config.yaml
n_mels: 64
head_dim: 48
bias: "all"
moe_every: 2
layers: 8
max_steps: 12000
Rows from block 3 of a small masked spectrogram model, named by matrix and row number. Rows with one number within an expert belong to one neuron, the router's apart. Each number is 128 + 32 x the weight over its row's rms, rounded and kept within 0 to 255. All counts start at 0. Numbers have three digits each.
Before each expert's rows are labels from the 100 clips, of 14976, where the router gives the expert most weight on average: "peak on" is the class under the peak; "top examples" is what is common among them. Only what is clearly more common there than usual is listed. The data: single English command words and digits, spoken by a formant synthesiser in many voices. In brackets: how many of the 100.
# router: router (model.blocks.3.mlp.router.weight, 8x384, trained with AdamW), inputs 256-319
# up: expert up (model.blocks.3.mlp.up, 8x96x384), inputs 256-319
# down: expert down (model.blocks.3.mlp.down, 8x384x96, transposed), outputs 256-319

# expert 4
peak on: /p/ (29)
top examples: /t/ (55); /s/ (54); mains hum (41); /p/ (41)
router.4:135133143114156152130065148151135061130130103132146082185116124157134082140113151139148122138151130109125112108188117105097045123127097070147131087124156093106142096100133131128134064114125130
up.0:137150104169178163123094148130110111134151161111121077142116109127089107107122106079119125213148159107082120138115108147050156089109154173079177167075123117117162144124126163160095085162120060
down.0:146186219158169119109224158115175131165083131166099158148143141093163120137156156134080129103117120157133122163129139119125157083156167115147135070196138153134122096081174115136149156155106199
up.1:158136098120130141098115099122169154159146136183126129133126183142153131103132133150184094145130084153128091166102126146117144086096152105083149187156194070143106132145068136173101107110111101
down.1:085190136082076096165129127091124116145103181082135121118120068082126142063118126123120132104099206126082123125119151135124158112139133142119164112076112142159143129131156151154155170158114137
up.2:169158157162148118114135120170157168107092191116101092098116111152103123101119184102155116118175142174148117107175142119137153130120130111142129140078107181149052112052164128140123135195113115
down.2:116098146097108149120161166129109133093170064137156187098146124136137144160170132124106159138064125126194123137121132151108103122199177209088165123138112128119134165137151169101104108169194160
up.3:164154193081125136153214184184189073043112127106070100135121128161099143140148109149091140152138113101091135160122130157107170140138120106144124144143126117146147255169154163108089152186146128
down.3:108108100148152103130117105108131138145109122087198188121076103094155116106096146147184111104148177137161039101151145147103099201149128123110140089159135130155124115095078128142118122059086143
up.4:129095100079178109146131105100124181145127136116153160066120102084114156149128096130179151093115130107113136111120151140089153071099103136148177136112148151181106079059132064101109057109129131
down.4:136174091120105165130085154148087094149150114099201170121137156073158137148090155184137155074106173165159096102142124086117158127168162174107130118178209145130152099112149160075162133087177170
up.5:141111171080123092098058092162107147163120114151141158123071148145133107226153118101145127149164131181129117204103092149122139132110185109141086115083152130177203161110143147139115152102145200
down.5:134149157157096150151106142146116134151137175140126206101119082155094107104204128090121129175159136102138177080130100076126125124114156130129151103188127157146111140120153046135122129133134144
up.6:161099089101112085110086126170134116098181204087120178120119079159151141154145098134107145076123185133163121119093137183086126148130185103118129195118087144098122116154096135179118117115132126
down.6:114101096138159154030095101138140193113145140193125131117112083099111102134145152118080142201116032126098139131142130153127104161168136122080121118100096150129166111130106043120172092146122150
up.7:136171140197173097153045091137119119082136191103161123157107093138108150198026092116159180103119176123133095134069148109106163128105115144140150158162149098190120100159183141158100106105086084
down.7:102146138094118126127173196124076118120095120067072138120140110136114088044111140141088098107142174107158122151087120105168156104146116107146160103133081144060176145101128096103107102115116134
up.8:117150174167116129166070146154162124122138166100086190160168167177109170090151105063101099114156117192148115197157140117121177146158158164121121127133072174159126179113110203168067201104085122
down.8:207087084143124179147088099059095173103168165171168160146126074156131094161150094113130124123131116110128200136155119150143059106116080159118182165092089120130079100042182180147162113097104122
up.9:136140135141151125110105179181142139117164159087186118133059113188079132147133067115103191183176130073172161105176127124085094074137146135157169108159121092154097119092108105119133123140087099
down.9:141130099112138137156108113119124113157095120113092086123180140096084131175066099169102087159106142132107078174106137155142131122109163104121112150148159156122082158192130140102118116120128098
up.10:152164104147138137081142148102165112105149118142185120155144072137183148186148091189173117121087131128059095147152120139151206120118099127135103107134139115124083092147131134149088078133114059
down.10:104110137139169170084243104111179161191122122129163109095132127173056083111177121156186111138077101073067135170120109130141064140153085133096113078117136151092119102089142113096117142074180152
up.11:156154116177112154110151107060077122044157108121112122122128207169156152139136105148092081174187127205046191178177085105157133145147127119138110162149082116154153172145083157075146144171147083
down.11:112191176152104099161097057121108156174114126109139154116143144108137163157108103130121122143164171146166086103067138119116159052085125107090158101115159134168107176060059120133114143133118122
up.12:150131182134112162164059120109104094105118153150116164160103137172137120083123136097106113127172161194105150120148118123098127100149140123096137163139068165199154139104153083122166125142111105
down.12:070092159082145048115160116130159122124124134168140130133158145135078024135179108119139137156127121085100130169160133126118140157137164100164095115144178102063192158080103155117116140140113103
up.13:141132100148131103116066095146124114136149135093137208130149147126159157197134093153074128124110152109103146087090142131042099104182131132113176138096166174063154106148101118142139159127114188
down.13:087121132171097113074066141144120178150140150141136094183113050159163104140119096074124130121081167152110077110120117166098109088167134152182130147085118135077085085178087159168081149140148105
up.14:135076214161122147126087071116171114152147102137170135135119155137135159102151128168040100100167173178124117056179181150111120090159169102151166106141100123165175154131057121077172166119132158
down.14:171070086128139117087166156128133139114152083091063144133123120113102144142115169142123105112073138125126081136168168155162149100094134146122154157095098140144121110149142111133130162139089109
up.15:136138136136122108188104085141133137061135132074106202115117057130072086113078150103102106120131173113100100135108090099121161074084125098096144130145127136149122142161115127188137165190152103
down.15:105105194118133163104130144147104109089141068167054143077154140137139175159130158108136135152097102131185125095095125165081175120078076114134143158132116158206101129161103121171133120190137109
up.16:123161175098100109166065148157155137157125146148120167165131151113120136186135121122102129137080138152115118084083062151104109097144083164119150123107101093186110177159118117104150143164183138
down.16:110127147128119116135154118122092182071122152146175160116136088061100150106160171170146167089175167099127133121108144151168132134118080050123114177119075138176143134117123120144116062101041067
up.17:096092132163100102145111219112122096202092078147177140156101112161139082120154126068142134151142157108158082112086163165152159170161160138169162094066172122113116215064130145063127189124135098
down.17:128128132063116141127140107159079147152123125097146148140130092160109121164135134121090126138124097127072181129192109069153139125096112147148153101153108150183091147107115071115078166089094120
up.18:200132101145125145162103059150129185150194131122097169174071196173119167214126116167110151147088145114107150113092151121053095170096165065142126122121161121156164078130137169146158098101124163
down.18:150122104135101127072088117111106120059148128123146119134118109185112129150126114156064109093102069135099135155126144135136076107192091053139119078128100111095146108092152140122114152065105124
up.19:094107162114133157134180114091116190126098135070114176090153129132172177148136078135090134155130153125104091183168128043121147116131117158115130157071113151157164050120112113077166104098079136
down.19:130139135130091122106101146161106132127107114091137138109172123136154167164118146173100128076139175172115089121155118121054196096219103094110152153075112096101149124160116145116113160158153115
up.20:166190142141119082193075112151105134142201168119149150190138126078175113163126168127093096158119195198117070127125136057135114145158117138148204098137095153156162095097144155147143148101089112
down.20:160179100062139167127120115120127130115127158114103156122171225181107188149045127099131112080121139060125105203115137096099130137123141161133129167182135134080170101110111136088133129072083130
up.21:177160147094062164147109099094170147136162073164141190129123106093114100093134095116117179169109136172111078124174195177168154228139085142161120134081125055113169211131120154168141131088123094
down.21:065071179144152145141149168154111093063111090141116142119161132121130136177161154109094169119072116119110135063151142062119147146156132095118156130099079088149101160201089126140028177174092126
up.22:173118102110115160140106080138129101145187141128093200196175116093201189123111153123119098159142174115133078162172131138081102084102172144153159128132148157117171083100159144139133105123042097
down.22:152145109134127121109135155112059119188085114106087137133144134077121168088078142145124094112092074124124080080095141125101202160110190087131150186118113102102124118155142111153127186162105163
up.23:172093182127126140096092164101091143147158094095140097080137116190094119159145127123109169090106123156134139148165127172078111111127134114150148137120126111152084133038106096156096063164151113
down.23:120157137141115117161179082140141125130110152118090134108142139115153193119173161110088083120172117078166158083105122122162163139112085154126158171094089136167119145149162140110102167122103149
up.24:174093135156150114120151153112180078114111167125172095180070092113111132138123119182155162132182091128070139145125084151170086150091072120124101157126105141084160138102135123123139073180174072
down.24:122136090129155106185073140175090145108158100095018180059127123067175166088089145119111136106162120192208159130116137118113167117082166111121181107102100107153128118167116157140140116123126132
up.25:125168176089149146094153144125130092155092102160100137179172068128255137128128147134141159070140132157125123103107137092113154183159128131137147136104132122197122156145097108124112148169126164
down.25:108133079083133121121147122120139140166106128127131092136146138147138181144127165190101068042104124122140093056148114138092169125139076079106119116154155140173167086171111140097112124087130161
up.26:144130128133143096070184165110118157096164079156138143169096055093151105070121116202133133128157114168091120099048045129101163154182113137122138149188158121161153233067122130120204079147161124
down.26:096140150147122194131212188183143111062138070132175114122106125115079089096079123166102139121139143120141126201133098117109130113150119162119146098156118106144099090074176085141134100125163131
up.27:121100118080081114121170129173129106124138159165133138101171148123102088169113101126146176133090112086094155131111151131069169154169124107170132094139121174081180151113052140125105179168155152
down.27:148108131104083128089111068109143123127100097137169129110145158181110098101132122071182172128154105162172167093129151122129107106157135131181115147151183144175119077081138130075119155155200085
up.28:133124177082132142044151130151130107181162143123069150068156184125156186121167142112101145161125114096141129131102150080099142144170112135072194130178093117127120111152088144116108157130117196
down.28:233128099122118100127071173154137152132162057069129071116104114152175152100079079089146113106117139137161057156157156143080119114143164159066160117151101129176143201142117096161140122209116124
up.29:148062168140189129159119133112120109158116158154155148134099106087175073099126163078122139141171163138181121096115181144128088136151151155133159163050133132130133176065155110103126151148079156
down.29:094126098148143130108155148133127151128096133098130130056124143165161097104146122133146111147098083124116115103123125113131171144134132095129082099192159124093093131145080123109117155110200097
up.30:126139119146133081114045161104107135108112114128109104166098150165144106144132154086074151102128115148146130116066106160117066146110086085159115173140107099255145177094094137154155141133071122
down.30:155122121159173131112184150157176158150170152097132139076132084132107158129191148126111137139127079139101149123121122105129185082119073157166172084121111137060128122135169072081145121108208099

# expert 0
peak on: /ɑ/ (27)
top examples: /l/ (72); /oʊ/ (60); /f/ (55); /ɑ/ (53)
router.0:115181122128107177159168140085091111168124141131129116119126098094075163130117117171159153185122104152085135170142113087160186114082153104120180090133111145132118103126163115147156158118085132
up.0:135139153092162156091159134193138109121111163103151091156088098168169110099098043145120140113106140103146114117136114164101151099120123127126164096140127153152197151167119106086167125188165137
down.0:072093156102151169172067139083160161186177159159135143168121084143155129126162134093125133137186176078178179103139124062142098158127132125122117186165185161199115128107119107104121085150138052
up.1:129124148102077097139070125098183117107135135165102186167133096105156116108131192138139112137119124145126102103120123150100084111154152100087164150089060169168133106129131182160125145117133128
down.1:127203139128115111134202182165154108093094137125167063133102178094144183082095141153130145099171194125137107066124128077137190142118042140108075162129162178143150051109155133084134170109093099
up.2:066094162156159110131144131187179109198107144145145142114223149133129104098101115088108105142087144067153153123151134139128182092170170164099160133129180153140150123092079144113103107140116046
down.2:073139121121108142133143119118053065118118062148082054128081175126145119112148117122092105105136135149126168146106134118143124122178153135153147081147213187142116106132112114170161141152096172
up.3:183173138071163145132101092086131169150084118138154128165154091129118086126080087134106152162159134100098076110171110129101134136155117173097124210144127122119147091143159194177098157155115069
down.3:127099060140138086085150118121149121200180154101134086139134113122110081204124125199123131119115117140132100120129162076087117163150102061095139120140086122126107100107138057123136161180102175
up.4:104107161129117140066162113101086133088183156088159076135132110129167143153126155121121100116125092156120116141104176138190112146061115061094111149092135070159176156127087134139080127097102171
down.4:157086149094120074124110158097143168141100143099108186166102130104123156135170184084169108121152129106168138128121111091096128184161156096102105180132118103106144137138133081160102141142137124
up.5:100110177160088114138200160143153108136132109135096095189171107101126135152160188110047144199151110123106066099149090138101123110156072175118164181132177108122132187127104125205091119161106153
down.5:141189116091163126137098165115104131101132088156136135144131091158113086088149135076159121115176178125153108099108177139117155123118129157128121129109122177141104160124161147142104181152122130
up.6:104134169115151160193142153142103145132123142109109132133153175164122147101134158109124139130106212072163075145066120119133098152138150117114101220130103124125108185163115137166124139120070136
down.6:129119180179128142201090181141116151124088146119099117126125110153178097185145123166069194188104137117140119185082159133123087092161168120128129128109106141230122096162131106110134104169135126
up.7:081149170106097170142125112128055112123150094101132093115156096104169134126127139134125123146151114164103105166085171121141156128134076088119169087123131210185174138133151203178085213146196157
down.7:149082150116085144120093130144178102102109103149146182124142146079112142095111193088142087129068148020183128152106151155093103125128203149135132108157161138125041120123138094132090120142101112
up.8:093124138165130091106105129144136150162123135176149173203164125115163133109139121092140128150146146135126087167118104120138191105159109160139187180174137112194113125128081143144130070112080183
down.8:138090115119154171094195161143188142167088148068119156167109149136122124075080130132109132158179091162153140115204160113126088135112159161133121087111087085068137116152125161140119171130142084
up.9:147145129137144134138159109159141200155125128141177094154074145131158148184148088118114123131148149136086136135143107100078128149112155140129156119104088103130105090166094152148113135149142083
down.9:153165171110098131145059072184122156122196097125203129074111138096149094141197148107179102122153203187122194107061179141068114141146153097118159104149143109168131157145163131115152094114101174
up.10:155134120117114117098152150161118095133142136066129137133144096166118143175136107151109162157169118087081097121117075146149102149129124129118215115202096160112080151135058106096067136173074105
down.10:145124129110113100111179123199133098123178120102069121131112120120137103156148136142118161110055125186082132092184111111100135083018170149105144106084173067098096116200189116086119108093104139
up.11:073079127115135099132167147134080128130171130130091182184093110118189134136117110132098096099136132113122091126065119141109103125116176142097189135063114159079147143142087101191098088135132156
down.11:168116136095093082127087135141125174107162136120127146168167123125166134086074188146143109144148125193101084154160134147138137146123169146158140209145133099175170114138111157139064136099116106
up.12:132188168114155133061127087152159174089133154053147113077071092139137132127155152179136163158156114097124171167111153154172125092131101146091097175152126087122139134057158093089081138114141166
down.12:190143077092136130116090109122126111129132155104172137108057156120143162132112168140146095157131136159119104153161156130131122105113156159127170145134144109085103177129181143104112124114163148
up.13:085130149168085143148180144124124159093132139138153129150120046164155112147141122155144170158159120187070118110083161161196128057104106110119119169149150119094158123219121199108080147096106079
down.13:069133109079114133138162108118153081105113137128088164122094142179135102110144103078095158128126151090127170137129172098115151098119124107187250114129127124105135158086107122115128146147110150
up.14:109175117092102078099115144085142154084192141163137158076104127183090144127165103167110184144122131125084164179101088111082176092124101109136153146115129153163081151106170084163148126128065101
down.14:103111127143153109090112168146097102171106120164163145180114126131110110086092158101139035167115119070141115115176152137159091144097106121112108139156130109145135148093132104082075136101109126
up.15:091161118129087132110121074117084094115178166149120098104103186117167111114152107137088098161124124128096157106138215154148113127105071155122160128156105145169177167130125100094125130133130144
down.15:120131118176188169077115103147122128093197106092157159150132043188076076159148112158169159131138156203125147115129157103115129107158097189144112074084065147134112144178120125111109123134124144
up.16:180153190145181172113088103122141077140125145126143192150085103121120111176165091122087110133117126172099112135149138134088165126129089181113154166158098157137130140125163128122120142168047160
down.16:080128078135058084121143091114136115070140170102104143094130162102120122099103112108134090166187075116114156114118152123131125156153116085173111181059173106096070111165134135096136114148099167
up.17:156129137134161122106102152062122116142130102126176116091115153134132180099124130100133166145208148142111139171135136177116123055134050078156162173106055145140136121153094083113096121120090135
down.17:090157119108198103118137144188106100158116135155123146143139108124152128100107139085131139143105127159158125130152100135127137145127169054135055134155167138139085134128105192131115116190104106
up.18:146130170113130123094169118102162157118135113106139152128151087110168130134106137175156128152127128178132083076143019136085118118111116104173159147127063182133118128093104170155084129083149087
down.18:145180121109128159161121120103100129130154158144117086169090129159082113181139099165121143108134166183045110087085218093159119117115091133083115152071127095113186146152139154144134135135110160
up.19:095144149113107157172113121163196090154150149146201146125177145078095201090157096080118141156112167116090115109130145161100109144169176143115094099167182149142155142049137108167121149125120101
down.19:142099144166133127115184115152159055098101137097102124101115110162101126135135136102136130089059134152095140125168110137147145116129139084131125061120180116065130050131117098137144093177104104
up.20:151121114162206117038157161066121077128122114085197168112153104139149121127129148123122115109121168114110198119078133122103101163123172182104158087149119158217173161136097085140056048190028115
down.20:110131136102096084078148122173128162133139140059129187149120095095148074082173169079173143101127099109128108124067192108115198095118107092142097158157072150200157150162134116147079204129159110
up.21:150188181089092101220089146136157136088111161101184155109076121098117135176114127136148139139162097160142120169098116096145226165098123107148120077099132113163143154141116152149098107077157113
down.21:168063107146141117152138115103120150140086104149057103166160177105110178166154159084098162152151051087102161107117189132093184131112129143155178167143131143089109122113125148176049155175104068
up.22:152108137114127139104009183164188104101140111134135171141196126114156124145094144144135086071087143091110121154153090153122106142151125181126148139110116075112103171125130145135088102136141123
down.22:140091158081143127090101121104153078123137096135092114188104137093139135151110116106144102117118154093116112139110123080131121131116145132138086128149101153162162177125152154113100099142110148
up.23:138148189134146161136163198118144136071121122132107166137111053093151162143142193199183160115167072176106110072098147110170145099088137156108098143074148106147110137171068145178131084101118045
down.23:156161071117173130104129133111146168151105164152085105125121151154082152091105136107091147216100150124072131164160186135095141148139126115122144095133096121071124091114154128168133140146116105
up.24:197123093104109077171082185167111126110169149156110080176104068114144142135118168088144088134113153101138106077130145104100128203188039127144128088168146108170112138090206105140113097179117103
down.24:149216131109100153189088130131125159122098134168129143158135128113130135143108146157104109110131150127091084103124101168155128112126086235152162137175116103171104147151077103146166107125163108
up.25:162076156150164153138107139181108124135145113118189154157128087160160100155108148143127128112132106085142113127194124138079102122180123114131121072149092138164183152089097153104102140172184089
down.25:107074181184152182098085111102150112190197096121130167149136139143121110094118090109115156148136112063165145135143176151152063183165149179139150108155101102161112154144128126110106113176128150
up.26:136123126126158129097167094105169149103151148197115154142075112060143080201145148119198139160166111142106107083112164159112112113126159165114081167110187126205107133045142127105169101125118120
down.26:171161148178118202194111100146166130121079153121092126061154114118115112154158156135141140151218136193086183066159107111189125101094186124097155175101164158086077138116173114107128132099156136
up.27:096083079149167063112114127135148157141143150190117138168136093126107142192118078165174172149154127159094083101104093192114100127091115132148118145150115162171118115095149090126138086129053069
down.27:093082146146104156196151088139128088146123155121167166115151118146104166194149136107102143149157200120122205099092113125148076122150127136175116128139121128174170133076138119058111065119072084
up.28:095112088118136132157118148142150131059146140081111144131170152145145157121130088123113131125147160126121092142117102093096103150171194123123085115082198152097120144104132195105155125130125177
down.28:111161179192186149102104147127097135178125121138140107137135134091099165081072100125123100142121161119133142173158151206076216120069117120092154137154073102159154160116098097173164129101097135
up.29:119083177132163139151130117063149130109117149055135150175101112112138109127131112120135119105146097078112158074142116151169085135119148140117139108154121149162206097184133134163151117154116132
down.29:196119168133134075068177110138131063169077149126130134160109114070197149100129157129164130174169072131146148117160135097168088169155159086140164101091109125149141133143083130136097133139124191
up.30:123168090178160087179120052149150146138205178150119108166081152098127229166112133090125119140133117086153074126102142136105087142177134079115144092100136042129111174208116077180131149087177140
down.30:171125131150147160110166085132156113150057106170097190192143197071141107148140127132117132116150118121121100105107187137164107173109216103121097137078153150121155145058161145142127143095169135

# expert 7
peak on: silence (94)
top examples: reverberation (99); /s/ (48); /t/ (46); /ɛ/ (41)
router.7:141150157103121131082082095227133120099144170151156105142147171103091115189098168167206136095085162099182144109136126117113090094133135114074140161078120091088118152136168119133109132139138064
up.12:143164197187140138095177128123183129143143120083122117134158129154102130088203146140085136168150100062111141204169133119143173110119114100141166120185091083147094158129078114156088147201164125
down.12:087180130096090085116163164110110078035135093091095065110093120097118105177152164170150100165122122091183133134121125120088103143162157150145127140111140116180091099076132179096114106155158101
up.13:163190111149112106118093191093130113148188160169164087102128067127111132161113170074171133127148156164105160124126128157098132131113121140134118102182104137105136181089147105127137142185123109
down.13:151100122131096129196131108095129097158085153163149146143157196110143155168138167160079072131106142129070170131162177116139128117091119156166171121092165108091139188177141082132137120187147137
up.14:091140107085136131191180089082097108143166106121124183077177151089190168091164062115084143131067115118148075100110097107083181147165196164086138167163157093104123209157128133109115155133131133
down.14:123159184076090111113152133133101069077134138150104105121137138123142156080186115183109149143080141185117138101110091078148127115136097108134122139127132179178113113145196197082158191117154145
up.15:125159089210171135176196052069065140138124159117125105145081078147082166116149105121109112145131058144110126145109111161107156097098119135144147091155130135122125101142122080194188156130169147
down.15:105136109152157114167161165182147128103099144086092121106154133096087157105113110143112132084182109156111139116157138118114188128096146076147157101155122123063066116156115110158121152106166116
up.16:157132251096169163019133147118147123123146113106183126125149179145077133130149140095111124140190170122139141099175137105163132074114144151167151156171134103144147121089081141139095165096107093
down.16:171185133181110136193098130104112130101117081112094099119096166142114162119067105080108125143131128147089134197073159143093173132064170149156107121060152101125184133144029067175141133170088150
up.17:116103127123127153131092126186146170113115149130133161121138048071192100151100125064153090094116110099184151148099149177178150091132107172099202182077209088179079164111186118160134162145130129
down.17:123152140135156116134185129160078121145147143068109109127103186155145133114111113115083130058066181105173119122071193126139158156176088094133146141142091145106179125217119112100163089199088113
up.18:194106115159161138161095057104133139101126089113143149154097147134143182167118128191124086144126134146146141182066074120133118096113132152129181136177182105183121129102121055140121118122166157
down.18:099116140167137116108103090117115121133139097155126112138095149098133102178109167090137135154139136098124136127098130170110148129149138159138158161135153164132178088169126169128107113135124148
up.19:141082157131096132162074160066137148126173113141113122139121063081085187104116106131093136134127083102084086200157135104102243185164070168120198143113096084149064184116095104144103086177070110
down.19:140105130139152103146161107137154072160105113106112136120178112113019055172150167068161159112107116202148154175113213118170150100130099116127138044133123096167156171123109113142137143125109129
up.20:165151155128069169151148099120174134122158139159149119146102130075138174132074135137167142127095070138138156155129155112133107099165113106141126117100153146123125080089191125116148117148052109
down.20:140129117071151135094237123083153118133117189074103127189117163116150100150106139131096114105149127146126070169128154122129157193094106082144101088100138127128113132114089127087066123138114114
up.21:129065221097147115089086088085131100127103051192162168202121093147130148147109121188103138155103105164081129096160155126148170099114080136107140066163138183170039218125105141085158127175134177
down.21:140131101095136143109197162128120105119083108120117132086038157150110077070092091111160180089097163142097129122143103129126162152129149143131143151168085132121144105138147096089124125169129162
up.22:139132100151124098174138138158123136052132190131130143142051084179100131161186166138083167106172088115084146102129124139165135145098100133174177127128088178143156130127135032159212123139142091
down.22:109106186087125109116151156118128104199165082116153108131148165124127169105177155096135141163132097133104135135118131065093170094083141157093125124120127103141114182145114123111098116063155165
up.23:091142136148082134145130159097120128138170172089120130170168155157084119125108166091138107148158117176123084108148140175147104099150154082113117149147112126148145098134153174112118089121106095
down.23:103149125101117120094118067048145103150165167098199121158118177117159103184196171113210141122108102136177122157138104166184146098122143115099096153127101065099175147090102107175140099120143114
up.24:150116140166092128115082122136133102163130135172137152162196141200183110123147108137104160153158097079115089128141146096117093143146136104166202183174122167154183052096124157170136143168091152
down.24:146145205160113146146166090117140164164130119143169163129108115108139125158153123125154155134116052190157182127083120092157090116131114198120109113154151106228122114110123089146077107091173130
up.25:111117099084169124149142144176077194149148131100161121044139163088122168157176097172094101093125091112211131110162177074068124114116105125141163132155089213125132180125124142106095163173196118
down.25:071127169097094114087147143164177055170118054145171136174127146143090131081122159146121103141103162093074134091093090074161137132169126139130061144210126133158114114051097121119107120087080077
up.26:141105121101147091160171114162177105082178093120179083117124146119102164082130143130068152124072143097140105131099113183097206078155148171154122140164077099206138099089081028116150104121144124
down.26:132064123147171086079130162128071147137110190144192108118126099086151103143086122111125173146101117120150123163117044097118120097115075150025113163081077162107173126167128148106102077111115132
up.27:068142096128133131090062150093117159169160151196188130188101139185126091077104130115106098138150149047153142210061096096114084095116136137182210134207087118058098044081098102102133154108170069
down.27:118086112095138165134146117080144196158115115106087160147132167120157083200161164153105162112177133101103112131130144141115099154203211116180163171096138127115127136113155132139145159135117115
up.28:156101118137158080104072192171081150123135148137116133107100180158116111149127084112121045124145070117135126110116063143135135106106113152134156115164106071082166124090110056112159121163087146
down.28:128100161128171126109111138140167137143125141184145159110146146146121131085080104121122134142097156105062069124087117102134119147129101109122186146152148139084082088123064115187139075185142121
up.29:150099132132084111078052202090120125134128152117127153124157172172127157113151139119124114146155092143143187100108100130115155109156113152102108139174100078144198130110123125142145079134165094
down.29:126117123093074144177114135141146122165188169098133097191133178137128157108093116121109160119178161120079112087100130125112097106052151107119116116093165176117170123125110169159141113114096094
up.30:133142206184154114080091127084123141069175125105098097160053155120157194138119108138164131086160120121151130089173143140146056102161110136111158125087101141170139095153116151077102081078141136
down.30:071151109132143139155104103138154198144112081156141119104140094147150124134158108064090141142119120147138120131133081131053142147098083096201093101133137139140144211100138147156062170150120126
up.31:148137092196175129126104130131074132181106116156171135099090163127150125082156140070084074088149081117096137190144114114185193091091102147122171162183102190102101118132092135129140172170002089
down.31:173139141128117157141093171157119124086137139110105141193123112135098183047134200160142098108175121120070148190142160106108125166169155120164113127102135098077174176137120066131061165065137149
up.32:154095146154123111127108135162096148103153154086133147180146133141165168133113113126124174106106079160108114145123072141131152117152136111173156131172125182146176147136165148129104126156127115
down.32:145083132122102118132155168151056079146141085116096131186136120142105131207069137133135118106111144109162115150108119117120127163148074131101142116133095124155146126161077139127096093179092128
up.33:085098121144143107132185158082166104072216116129166139101109137154131140118105113115174114082158119143174133096123202123081095034098126106138142068111144171179135137093122105096159057146145136
down.33:139158182119130110080099182193138077080113082143091118081127103157161120122139131120105187078171193118073140148112150094151226104100123153162093107125082088118137131149163142185144127144115088
up.34:152172143141107130123148181074085084104147125109154104204080046128107127147092107145134132144153152090092154133072146107162180107108120072131175114127137116130069133118112108176186156124048100
down.34:122133146098055179157176114173106109175137113165164115091142152171132145092085199188122094044161136155119176149132101132136129113149090173139121095116125189119188123134139147085091118073100153
up.35:110137107107071133187183138097089102147148162104178148120071105119150140094133092173137113114068075189155121135140131120129186132149128107139136193149149067110039129132183176108133177131121135
down.35:131149094153065122137147103105101134135120078118060095101165126131156092073129162199102130127110128124172122142192148166125144154103139123181099146102098102127133116110139163099150147175203175
up.36:152151122146140155096120116129114126100091150157164163118142128092137114104122167075140124153145190136092087127140130168085149208156139132088141107167076125151093121108145130164129146146185125
down.36:107101126102159124097089150166108169163108131126112092191163171105154114165160111114116119141138137119107120140132074086140116137093123093091055156141164180080152111164108156133102149072105199
up.37:169126131172141098095104167078114071137161068125157195147146102157141094117111154136125110128168152121131090182119083175085157124128186130157113072132154187101099137120137154103176059036196124
down.37:129109174129172150135112089187159164133106097132165116095076105105162191130162115124113165219126099095108164169060130090074147154097102124123132133147151112131111192108159156159091117140117135
up.38:185113175101120132135094142121173169124147132112103088147115189116153181107133144094115128138160126160076054162127144089101112114153123083105153148128105148107169121104137146159174115172097123
down.38:116136162078128117128106120093115132075137138137155128113097054140122122144127158133104127195127133171114122143162147139125126130107140101125083083080124159124134117132064126105134064145086113
up.39:117102143095140136156091125129162131151125164102135199111138096089126167121108147107115155079068145183186137157133178139111158105173169094092193188105098173155140152138081102146126137131084129
down.39:158077166187171172087077182089156099100128142136130091179151116115054100155170096124087147213130073126104107135207110132101125086073160148134103061114052114122096075125124090127128089128114174
up.40:179091109154096108131072135084174137124105077114107136093171069093137121174077113133167103117092163143083121142134133167107131128162095156131122165139184126164127137075130170110180096151130140
down.40:089158163124148157137131135107144109092124074173163093134113093098088159148121106171069181143153070058110141127173134169140128123138112185156136112074169148180098174079098093142121167143168097
up.41:202139191123169142138086111132150143135154126148182121149082133084141157149156130193109160183142149163108161151158086119112173141110187164109196116136141201135130107112088189156120092102067138
down.41:135045061111120107155136160074090120134111129113110093159102125149106113098105115089122107146106117129119129081134136136153116130152137168145123187111086102061107150080138132095080093124106112
up.42:140088108109107099108117129157122159067105131109148210095147098107166100133154108138070164083115183147152098183111143180079140119112158169153148183116088136115120190189126151074161188174172105
down.42:175093135112182098142154133137125099147154213197195113158106136164145105141102145149135135138172079141076130149122141118169178105079089134078114082201086188125110160127100152055102114123093140